config = dict(
    n_mels=80,
    input='mfcc',
    encoder_norm='layernorm',
    decoder_connector='mlp',
    precondition_frequency=10,
    lr_schedule='step',
    weight_decay=0.2,
)
Rows from block 8 of the audio encoder of a small encoder-decoder audio transcriber, named by matrix and row number. Rows with one number within an expert belong to one neuron, the router's apart. Each number is 500 + 50 x the weight over its row's rms, rounded and kept within 0 to 999. All counts start at 0. Numbers have three digits each. After the name is the row's rms in percent of the matrix's.
Before each expert's rows are labels from the 100 clips, of 14848, where the router gives the expert most weight on average: "top examples" is what is common among them. Only what is clearly more common there than usual is listed. The data: telephone keypad tones over noise or synthetic speech. In brackets: how many of the 100.
# router: router (encoder.blocks.8.mlp.router.weight, 8x192, trained with AdamW), inputs 156-191
# gate: expert gate (encoder.blocks.8.mlp.gate, 8x96x192), inputs 156-191
# up: expert up (encoder.blocks.8.mlp.up, 8x96x192), inputs 156-191
# down: expert down (encoder.blocks.8.mlp.down, 8x192x96, transposed), outputs 156-191

# expert 3
top examples: speech (78); number of keys: 1 (64)
router.3 089:467412551601558549498469478527496507417561572495489487472556471600473448495470506440472444470474520537526439
gate.0 084:504448528482436577463541478478492543556490545420413395504522464472469490495445520502517466467535576497494399
up.0 085:462498465501533479491482540517542505447595451581551557498522515488538560492547544511398556517415544469521557
down.0 095:441502516554560504461525533480521536490453501465473524473469530531488508535478527340491508527470589426597626
gate.1 124:509565472521454541535463527479469508502459548633526485494527514506504541500664578392457478527455524546517486
up.1 124:495441559447456416462513472506502488519486430418526576527504489454441489455395428530525529483474471451439489
down.1 108:596451504494456526553522500418524558491544464473550491436530524521435593439493462547522415504501566512511418
gate.2 089:594487472426491479479434481464540436552495589526503473458499491460462565570540356475506552481472406487561411
up.2 090:451436510465488499514595550580486537444467366516550556484475436515422527379508597485449469500582532521474586
down.2 096:426495536536521505514503460476466487416485456472439527491510520520518420549528438415470497514450453555584432
gate.3 071:493492579486536487571420466530527533492536473616478499466416541421442477550490442438445448502463563429420466
up.3 073:476452564415539439533423419516578545475469535613550522460474563434404445495488502469393522534416550417490504
down.3 071:461481418501420494476603475530440538589542455502565544501595509552525441471497521423530450487457388611455421
gate.4 100:601592548431504484526504552451599483513516431475546503487478511530511461468480474521395475557460519461551499
up.4 105:541588528563453486555468546460619438527535438478525504504469575472545486501421518482408483551524526491524508
down.4 105:553542484489419418522564487513502445487506478520628514527560456403442521398539471457436434469517512471484511

# expert 5
top examples: key "7" (98); reverberation (86); first key: 7 (36); last key: 7 (34)
router.5 110:500543551411407505402580602567519527561555524485548555482507528493550536510536521571512552543516531544494576
gate.0 094:505423502494574473563562554595428512516498494436392490538517537508496552513572578477599510479435429505564479
up.0 091:486425513472489488538550584605433522471473513533457514469448564540385564546597509503564487482508424557469492
down.0 095:486505538539437570590553509458465460559524421451493488567566580431663489486391474520543491391483471466483527
gate.1 093:517482463514603461390503493480429407420498449541441467511508404462546497449503537502466486476608607464544482
up.1 093:397475475557455467464572490526497525551483455466453536532410522435465495498518500503478528517567437500466501
down.1 092:523484525526433497483513428577449456453470446440469419545404449516413492546441624535548428493454532490447483
gate.2 121:508515562475492557468529475586555476583465534411580516487522542472519494655543539479461528472591514467500528
up.2 125:509482594479490567472518463589579461580471502446599525477552565491497509658533503516483466460616539456530550
down.2 119:461508568486650416495521551521480523461433476481495515546509456516666421457507557398483556457505477550575471
gate.3 104:423481485431613414467507336516500521464470491514522466453504478501724464514561475457545482570511462424490494
up.3 105:436528469484592456479505449532495492466484502467548534446582482549715524514527493479584474606527494448534483
down.3 100:413592414381506533525418499504462462477463517508464530526482456462396525492504506473585426563519570549520490
gate.4 083:512507502544556480483483441547400544448468486427470522459474520537473502533406496364507437519400596483562487
up.4 085:586528461509480403483547436531486449481579489427460638430480497609470506548497575431511545525418599468498509
down.4 091:564518658559487476482505471534450566550454533452433511543521507509547458467560522600501466421456568466438441

# expert 2
top examples: reverberation (95); key "B" (74); key "6" (68); key "4" (55)
router.2 113:470497513503531548551614534448500451524496512558524554485505546570535616534545443508451514405568451437522485
gate.0 100:437489520448551541524497475354507487458503404466505462497533596503575492550513549611392367490474444573524446
up.0 097:444461483471543480454497504536530550478557447418508511553503547483533526499569515601477463529480442559517540
down.0 098:372637666501514493524451497488454524489536585404482565570546518472434546484418505556445484531521491505448486
gate.1 091:450548465561480490534515460593471502436467474550457457442410500512584518502509511526401466402491521530453469
up.1 091:521465504486581548599541525409491479545466446476555523494631485522428567509552488479507547528521399512476561
down.1 095:499511526495521462468582469525491434472528534555524456422423531420547551460452484552502512540459529460478531
gate.2 092:490501472550455500462571463478479513446546484453448506508511520563442477543466496478425469522475588485496446
up.2 095:348508495450501507498517547490539492520487463510509520439539516507543565528452456533600480550522426521574525
down.2 099:398563479506504504537536430433480474369407514472437525516557554441516449517473561509523468472496609421462543
gate.3 089:565525482422564397454520527521530542443433518541533539462495440506563528436428565413618445487555455509457555
up.3 083:434524499561446531456488438507466499651538470537446557508499519503433455433398447538503474560496517453414455
down.3 094:495581494351526562626396452495519477476540390512438482433488532455471570467471630536463503578506522595531415
gate.4 092:482479407435484427429518509522587461486494516488536499537453451513541478497490512575471528527514541499568496
up.4 095:518402450464506495473480506529534514528455495484489489601487465535538487527512522553553520492545467578585416
down.4 089:485506451439484539592439541496465416506523482475508460549505548491552492530505562525541490503446396401547474

# expert 0
top examples: mains hum (98); number of keys: 1 (43); number of keys: 2 (35)
router.0 077:502522520398521524506487472521420552437551457499503548574541569411370462520597498573508496492567595497538561
gate.0 096:475548443457425579462530582473577470475454536499528450500524574442558532607482536542530599436486466493421486
up.0 095:550467544490556425477495432496439600489614523536435525518517399528467466452482486481392458598484524525548528
down.0 102:504518505476514484525472537535605573484538523520460478428550538620610536475389516487500482465512425468439435
gate.1 089:414458436501528428521440484431457551507403464514450589490586501480523462556482518519527499480487482456492600
up.1 084:485528476485448488519470550519488477545625489591463481524495523595480541510497504482447534494505460477498398
down.1 089:530525528520482536467456554530471492558510459512515555440494424445492489503506464561458525607529476511542476
gate.2 093:417433507393472492443531525480546502456415396480480501484463655460510472563491532466434440560514576445499433
up.2 091:380431459506449479547587556540529431571477487578535521471464558497460503531517516364480544516433434428530450
down.2 096:580553548518546487451511473498567424439437458516571498417550461528496478547537500586411490483481498532535492
gate.3 107:588486496378398623513463503571554476499447394557540492403479491475481525498473442468554623478543573465472583
up.3 103:342531491596510452557492570497408498517542547442517495610455528508526510507492475465500516502500452518477535
down.3 095:538547460580429547515539602496495554606481502491501461465537536474509560503500492510514536474511437517614566
gate.4 097:504435546496525537507540518544438451543536506430552536503509426617501542469550472456548581514492452526440559
up.4 102:488475498545467482563491532468534531542547474480520492540500456564461536478553417456511497512497526534505443
down.4 095:500608451484411561571475454486452581484492511511583464493514433477517411475445505495574530458490463517519497

# expert 6
top examples: mains hum (74); number of keys: 1 (71)
router.6 075:469522472435516512466600514533460524398555472490472456502490553428410426433557534518534461486561590531503454
gate.0 132:541515490513510546492458486624529426504503545529458504438492537420513512463464468539423537512520510466662436
up.0 136:473495494515460427520576505353470551513460432517549479551534458604459526579565463474566456464488467530360544
down.0 130:497607499516519470488510486513570564443471318595471552534426509521466524579597486569508554559542539417401468
gate.1 084:524462457455521533379593482570545489521529415572572491536470472546533500480528542495463459501480443436496512
up.1 088:499448464458487513551517530460561468417472575566418487480507559429484551504496603429454514449495389522479498
down.1 080:496438505510550432573513510470463532461391482510508491506411501476487522531455502460528480503584560376567501
gate.2 085:581482569495509457472470560557457433497514457496487469514519453459540467576440469521462526455487526455440483
up.2 076:487543523476490467491505500509526407506521479531523396495577572577518451457500530533616467522524504555473543
down.2 083:506455582516509550446479440493517543485585535465550398475560571516572537465518504516459509489590486492421570
gate.3 117:497576424454453531465521457531610521464456612469550555465452638518565508599532507533531487495501493524569563
up.3 114:510633500503504473490526522540536482396382604489549570461497640486534501580521442557496465542543514540530499
down.3 109:472521533499493543582513497628532525470372532481480484563502534474601511536512557538458511527507589527572529
gate.4 103:426465386504562548441500553434589535497428457542467544463546412493516526451584480524501410443613524443523580
up.4 098:502572539433563469455606644535436481538574452507474568567471478509452564560419420445511487539553513585475396
down.4 090:628479519485511473537508472496477420472461519532481465516477496503385491440442567430482551431482465641520525

# expert 7
top examples: key "8" (100); reverberation (88); first key: 8 (50); last key: 8 (47)
router.7 094:451548516458570564497420518530526581597562516590503557543516555510549478550525470511408445541454508505569526
gate.0 093:478523495450545506485548446567495469469497607499459506535459515399500516479597452502593480498584475518548498
up.0 096:428419447483493551552565541422531469567517425519536604522546446517505531460583511577519591495445419589539502
down.0 094:474481479578549499490438577501441500466452450505492473555531481506496482456478578483605415481583529507459476
gate.1 101:534512575508476522459541530430553457505514562471515512432411588515629504471393529441506476494418565452447354
up.1 099:542456407513501533504462421513490480467446482526480485519588423495417502569632479549485478467534418547514606
down.1 110:524488501567491542512403413508542638578555470551539543501577526561418470534518480490523515509518504502486520
gate.2 083:569533448539550502527512479523492532476528489547567499506602535563446522414485581437503433487535556524396492
up.2 086:499453547468529519502511490420503509495401570518414533549450454521480397511543545542473527533481485472529553
down.2 083:540433466442514536507476560431578476523491545427547449494518481578449478506531481528493494413516514611450564
gate.3 095:591438497485454524519509624519548501498442484579468564524483486523569490482467533538491500424532595481552480
up.3 097:566448583560452530547505569563480412537458485546472533505493512416483487445519531545461477453463562448484438
down.3 098:515511568531455452472526535511522490461494523512511536532528499493530566532519469542538536545552446467431480
gate.4 083:446516589389543531391453534507419447541403457474559484486488600475510529634417490542471464564509540489529494
up.4 081:505492424550475551555535477443549471465565552494534479573590445445509445420531520430568482466513444478459509
down.4 102:409535509511497516439407523514407483499538514536608487535554502454569538451527542558500545479426516561503410

# expert 4
top examples: number of keys: 1 (91)
router.4 087:468537555486491513456442577492585490456485489512431519532488500449476539527475552532521589516478562501508442
gate.0 075:461488454559482482501455554480483413523462397505473483499449544421559449455642564450451547522460594518432463
up.0 085:434478504559453470424478544440538499454536459482462482526485515479571602538628487454587524440465465540500494
down.0 097:540492484497526448542520569525470382466555494474482533482553500484490431531493546514504539470479568497516488
gate.1 107:558512487573449576496499528461448422444428508530496481527476515512544525516460530474451489519498511498460490
up.1 109:465449409426458440465571478503560481465491467486456446503425516501480420536593434535516440492499587477512544
down.1 112:522471516566355507521498485448480537535468588525480576491491471539520487526576463491581531540452606480581484
gate.2 080:548466480561545494503524518427435499533507539501465507492407472539532568479663474519558483453522491528506535
up.2 083:536490475472448580496448454589579526506502432460492498481553570416454408520415550554464516588550442456491427
down.2 097:490513380477517454624569437407559445582536517589349534542501462458507526543418536547513518509587543453559435
gate.3 111:515473470428460492461567551563502494455431506412580496502450439554518455508525456505546466448454549525475493
up.3 110:516506444417453510451545588594497481432485550480595485505426428487536476548491352521527492489470542521411522
down.3 114:484568464400531508424522464477549494496538502443477470537447522443466494568513434544500535472568376497498548
gate.4 089:532533524439394521455483551500497493442526548511459468533534392496518441585599502550539482444464528497439395
up.4 088:544516518426450565427492510439472460512551538516531538477631475492488544565510603583557532454469586476404428
down.4 089:567509556511548573521520588516432516531562516476582474518480558513482656500524549427389533541522346550487571

# expert 1
top examples: reverberation (86); key "D" (73); key "*" (66); key "A" (60)
router.1 139:594475394563480390542493449416507531483439445475489437484500536477506427467479468448584542497489504555432484
gate.0 147:533504477527451450475477525589527511503439504521605448461499605482452455501459496447469520455459487451462510
up.0 139:525488461476442479473440499545547480485449487524490460401512538502453469526476516489484481470490503472445501
down.0 135:469495533473480473509475447510542448539560493532443589482526554488511479436529408517496526524507495482486478
gate.1 103:487593497516519453456528504402501461499669426427603417578616470484474459513439443477558651528528469474526547
up.1 106:515441517538560473509521485610506515491465573505466565453369546450534560503507564500440393523573492552490406
down.1 097:492533512542486539480473498559431517466593463488593468410518461476574505544524496570477557464512547469571571
gate.2 105:529499499451544551518485446441445431481435494479557479494494496556505404540584501596453478499541500481539470
up.2 098:524447476501446508412461531474393410448560516486509492496528543513533518506480519507560545481541496539578546
down.2 105:469486489475546524464559522560541525421539419490591464557558582479472492472498526482493516474461476532566530
gate.3 084:419456557430451533547483537493470473437494515349503560482591488496489490558497443553493463463543520424551461
up.3 082:510549478534534496440479484525502473503468502524582469477437462523470577494489513473550512476537478498357508
down.3 094:537527533460468507467417581439470530508536483529521465547514496379507501488520528606398545515565547438564451
gate.4 105:507488541456539574614387552429476482455465464565573522428479452521526542474504491401524413445458459460476542
up.4 098:560463565482441454521424515462459456519470493417450444509442508458566501494418542466507503474584566540559538
down.4 096:439472510493519456496592505562565501540533487456519477486514483434529479395617534525437432492520479488420454